A small masked spectrogram model, trained from scratch.
Model: 8.55M parameters, encoder arch vit, encoder activation gelu, encoder layers 12, encoder width 160.
Training: muon at rate 0.0068, 11400 steps.
Data: 39062 training examples, 37.4 epochs.
Rows from block 6 of the encoder of a small masked spectrogram model, named by matrix and row number. Rows with one number belong to one neuron. Each number is 500 + 50 x the weight over its row's rms, rounded and kept within 0 to 999. All counts start at 0. Numbers have three digits each.
After each neuron's rows are labels from the 100 clips, of 14976, where the neuron reaches its highest value: "top examples" is what is common among them. Only what is clearly more common there than usual is listed. The data: synthetic speech, music and everyday sounds put through simulated rooms and audio effects.
# fc1: MLP up (encoder.blocks.6.mlp.fc1.weight, 960x160), inputs 80-159
# fc2: MLP down (encoder.blocks.6.mlp.fc2.weight, 160x960, transposed), outputs 80-159

fc1.138:547592507464399604476407416510516460521533471430490605503459589511501431423500487450503431527450453550575450487519468600535482605462575488510432507412411466497483552509517472550582475421515437502563515516525581505503544474523459483441496500
fc2.138:517506568584356443495397500457478579416492555454525642450539468447474524529538441588426414460516477447504482417510543514519485557478459496556453526450382458559597503412433466553564493446468502527533503586420552505481545565556506527428496530
top examples: bit reduction; speech

fc1.69:583559482432520531502423433487505575427523549492533521471496462511424643570604611518522462467424522625549525549481430503516447442467486468509535598476545513530500426446490510548482508401453500584540502535496500468559597519484485499497488554
fc2.69:563505454475421452536474399520484424510408495515529459460558456462471456482492512432497532420511475482547451549560500473551511567441496510507539544447493581597528513547473542437554538602532461491488482557474484519418530453591535561440488484
top examples: dropouts

fc1.7:542459470462506542481407540433445500464502529443538426543499540521558519585443481512531494469380458382520520626494494490465457608574501524523554521460470515483526557600524481465447481562516389555455549491479530508511545460482481484522589471
fc2.7:513468578473462547504543567488501498558345511545510565382447499492532445552456498648479499473554574507556487457474383443499488469486467526499482544487533367506568513503590511608517528453481465428483490400497468497430510592491454493514529512
top examples: far; speech; telephone band

fc1.477:506567430516442494501431404556530500513453555460508472566479494510564609482471545492550494494473526581539544506522448494473521546508476492574347592484514508542493515485471554452563518407490548465510439584534510494525607475511539528593427508
fc2.477:583443463491458470523522511502516541554411484477555519443452482495410427540615462491472529481563465515483418530579499499575520557493515478452586484540466429524564476507518524539459579524482479554503513440501410480386467447539466427413487519
top examples: dropouts

fc1.623:530534507501374517491456433531498521445401566524472519493483500571393517462570464475565562562443413513568500459510381495541524501571467526491529458502521489555468496506446412449596456528527571451491506504512480563561509455584564459448468435
fc2.623:455540485552411439493423586461511449440490496527500532565488535442449570561429401478502495497516458499536554447478588514543545535513492415554543557455499446491394454533424480474508516567560581488452501499477548449489550522449515498548509580
top examples: everyday sound

fc1.637:520455415522519543519535499461523528438532465576426510557475576502554468435476435518502557494557514488448519578495486643466579479543484454462465489508538509475470476540497521524468486518455457581452425564410515513468505482527554472497430539
fc2.637:472591519539525457593492519496486502504598490526489475510480523497507458470479467502586516444533506546532596557498575557510469475477517563452540408387556566524530546415485614569493378514504513415546384527500543491494422514507442586574398552
top examples: far; long reverberation; drums

fc1.345:569603539477524545512497497580410527535523519408547478492550478527476684428573478457567565414485544518499531494377455518524561576495542543445443512547536482520507505484425539505526529583552434519552492453401442501528552509458526501500549422
fc2.345:465524424501561548496469565447438510474537509535439557584520591471448422532489550381504500432509448606506467550501475567525605543418542530488552500467434546531447511411553495435501507562470578513542440522442565502552471618459512472521489486
top examples: dropouts; number of effects: 3 or more

fc1.628:484522516482450417510532442509439553515518543362465515496495564507496512428473413479428516578463493445442516499509596516379491550578474490501488537499517623574500589469558415499400417455528548495563565509548435455460536497534479510560510472
fc2.628:515512516505513495519555447527418514442540450418513454544515521468655383533503491525485463522560438472438557598432516457519536478531443407495428505534561573439528511480447438478400607466464521452392505430560513505396487485445407550444419527
top examples: everyday sound

fc1.608:518562453536514410434435529551511529521544452535473550558497536517471557484462457483535516488469442443500501487539477502410534518486547551564461488489439535404478558549470536491465429407548414514584525503590509445551455428502561505542516514
fc2.608:583511524568418451453558502432477426494494534478465526551511466505554445538546421464507452488502446512519516530458450540464411520476545450405537431509522563558483553543463543511608396559415529505539474507487444479579552508589509633434576567
top examples: dry; drums

fc1.22:463522445419534507562501478580488471393483508492467590565541550553434553449517521586439625513456476529358471450499493526629592439510516504444489531473464496554548474547491522411566512492524637512430479576455468515525517479504401502437530542
fc2.22:501478514510341581508566575496509483487470439519463528556456505457548510507592528433539462501595576446503505459481434445521536444498545424458480450424491475586535426446538490470508474531413545460444417496534458561419624530483588540504522428
top examples: bit reduction; everyday sound

fc1.549:496472488410532512539474472507570474514469591475529484419485468511534430537477563532475465470480436524495437547498438475543589466490567565559355509474517513463434528454483417513515553414413534557512552512561481519455538471445490515532555448
fc2.549:502466495532530403546531471649538512430414584497454436481487509472494510412535550505423531478398448536525454549520527430579576547445492427449578466540481506460500501476539543493567472493571530556470480476500538482520532538498534526510516407
top examples: speech; dry

fc1.765:487471569510499495515537531414493574541484423528439564501520566497490476475420532492584521517431525515529459549529526445596446557633432543578527556514443495543433463520495455523519497464522399517489481540495473451379423494479471478391436496
fc2.765:463466516404506503536521562521452425429446619488460519518488499572411521527407540480466491450543503425524372424544622615565550503442547476516479510573453441533537521475484501457442507507482493515558579464461464514507458456487610483512482464
top examples: bit reduction

fc1.736:465574502507579481483461567586529518507492488551454448522546502516516505481590487505511554549424449450590434455604478551431482498507436543476429469557450617547573559525472469538493546482528562423561494469508478440565428480479567581526493510
fc2.736:504541442598509439422585610512541543510545536474432560550401606565574417579434563419520422478545464362503522448445525529474439493521554479476542512541551531500484532464516531466496361498508553553466521460539475480584522538594487527482535541
top examples: dropouts; dry

fc1.559:485487508453430537561496585473445512507479522568464460436531486527508587395459486566576469494452439527462527498420511491452515499514570497433414603564510448537516512481463555523401576511525513475457486538451440541512444535541501482531490611
fc2.559:517571592520413475598582525527489491473506450514490533459427530487443622461570533538470380589519552487605484476463493554566491421474434476585496440432520503496495443530543469499450461388489578543471439553537446491499499505517533563394413492
top examples: bit reduction; dry; distortion

fc1.622:420556492532506557421387568448491520479565556410471457531505585507484464474584454561544447559606471520427453513465504580551479595525529507463456497494564600445494510518611509494480564462460480486613535494561500475441468493440495418445435540
fc2.622:425553522517510428568453524521519526471528491506523635426515493485537549492598507639541494565409497538563444432514468421524466493401509484525498518529569504442435495485437465493495522537470489467502510495370480494419470516590538502478521467
top examples: band

fc1.32:458522494543526514451466552494430521456469547493551475482423491465479488501562527570541505474489594553441527473579487470483497452605513478481588419481480537545484518469446677514547435516461519463475530502560552599501540482469479492530465446
fc2.32:474441518556554488505573548371536589498593465495498579612510511508507489534412544415432564472476471509539514569518477548586440568517442512509579457482529546380382424532541433538526428461492492477502516505488546417475427519553452559452538386
top examples: band

fc1.414:585454500544438517503524498497541417511518506414507507485556520469417593504544576528581456440474436502584568474516515488491459579450480440442466540469502490585518498513397466532518567483464557564517481530539449444430459493522521513457529468
fc2.414:618520468590535470453491458444461561521488531516548474556387606420418525586584536475468469535484511535507476507472440628522418467467485471457484571566509478499470609557484507560443478430456458473476511456409580441512583410576498527470463461
top examples: dropouts; speech

fc1.235:442457454488509492500538494480454599542598538481384484547572473560508491472474540454483441545501537446520554499464489447539478585479436512537564491524560626504430526458503499465495486453448503531392410559650460509505564509527469402610481634
fc2.235:524491558572546482504452481481484403571533400495594505558516417490575455481485441425549505411517426491506546444570481489435518474515498418492544548436469485500617489497485525483484516489497490372559642471439516640469533521527565622574435525
top examples: drums

fc1.524:520476586407473553512511488444460535509524520506442518550526419444532519484459405368406518499522408532463484411697569461445493519540475518568591557601446409533468520591485544484452463458516518560537484515450540504520522558505563419453482547
fc2.524:506560407528417430473453448491547456499465490422538573544543442520559496501534551476558460496463478438395510506410483526503527508597437486587553468525550451485426511462457418535478532541422511493492560533442497508490500473502631416447503467
top examples: everyday sound

fc1.211:542603512466457480547487420519460469524427464522461516498503582440479461455555472574425419529513506493505424517482471534536534495496574402505473601466549430455476521553607483538462424484619520525538490481578470586598483548506388497465543523
fc2.211:484511511527448584450568446573537433514564506535452511575491533517518487508487446400529453458562568446520465457442514500550471517551547411568584570440435546506598526428444429483492391451465487473527388452576511451485487586495531605529470438
top examples: bit reduction; speech

fc1.45:485519529568512520505498487475519519533522598469468443594517444470476502561481440481443471571522541457442498437556420494440478551533574476464490431546535428523501533566544521436507515563476470533558575598546563575504553517472554401432477453
fc2.45:436562448533576438464506540513496463508446472541466530511407468424507439444593432564472417507559496465489529507416527434484503436494519618571541477486458583488453501406569473413582587527477479530501538485498508515482520569492391512489476541
top examples: drums

fc1.219:549563491494481446478493453467491477449465552473449567526420517524427540413526538506521533551421534588490488448438430516560456572422565454566433614533397543526586505438481586459420474519486574460573533415531471437467471486532548419409524493
fc2.219:529454581574501473513399468486487554492561542445464517536562546470555455526452486511498457491521464482402512452518483435535534482505559570534540512478424496521403445501486542518545534499514565490516495512442430465551499547422435517513486537
top examples: dropouts; number of effects: 3 or more

fc1.289:449513585584444493467516450602563561571418499515492462442462529464440521429580510500526494502407475515590499495506614535524495534480515509538463580585518487374487551470488521456497439455560367465519604519410571489445424475529428491461545577
fc2.289:465512468604447549492481474580535496522523471641537493529481504508482437581509484470615537507553536508560499453407494608533447494513500541493534482522556389380435488459525474578467427468562402561485457468613500555529523591487466584501541521
top examples: dry

fc1.397:436517441548482409563477535519536479478477522446544554480514503469423403541542490659498532493458491523478593481431502434496469551447441580512514541572511572421509602453557548524550486448467382476489489531470443504503502424478501529433573464
fc2.397:534486472496394467573527531455523407484516484500565445537598549490482485596497492506509507436590434548470601492394459536513492486599442500505448531482515510414539592498520493482455488421577456459581420588457400420531446454434478466499530598
top examples: band

fc1.636:482517492527550462502563469510464491449484509508502481569534563510496661515602511499525531402474457529379501575550524515414489523537532424496452503506487502534389546511491470460415488486516510506531519514516495576503437513436476507562523600
fc2.636:461468544547478410508485474567475528524557552505589549441521524472577455532559509438486420479459529419608577537496537496491490501513496509473449472456482519515512510550469474498357540556482476466457468591483476548548451482543477538389510495
top examples: speech; distance: near; number of effects: 0

fc1.152:431474489527540523521505469566458527457474438487516442530476490541526494497602512491518500480433451474472540548471487499552491468517538475489440508577562492508562449441445469553541495499516513554483475534589612421481459436460573471436452424
fc2.152:518464554455455470538497480474528492544491451516501570413488443551551478486432415514438527498573509502403516363382449501537455483530488491581478503590547477559581474404508529481577527517486576519464543559550464533544476554640459504559483526
top examples: speech; dry

fc1.278:545566465434510481454452479515525586420485516437622611563420424509484478435499502570415509505521491502471467484384377568504494479539488516431495575499488494467445506520446543557566517414478583492530591508555537506601589478481544438490510560
fc2.278:479522526414383583486601534431528485547506527530462543371564528444483556503502561467504440539531603547502496484577532575420512463475546531573417508441453511562543440438515505462552465511466497426519473574428454558514516555531402499382501509
top examples: bit reduction

fc1.709:544438535571349493540546444511504447691563510411447561433513471468486412559510487537401448529546552463531493480450513453516468390505555531468470446498496516496415501577506499571486476588529543500419473466475429565489450510528495457506545506
fc2.709:497527454521487542468544520434469535383452419473531532651454486460524552519472469611495466536432435459540530581470469476422562470421479539497542606478426474483555445453569508516528584424477537456480402563478518464478523539484611538527509524
top examples: everyday sound; dry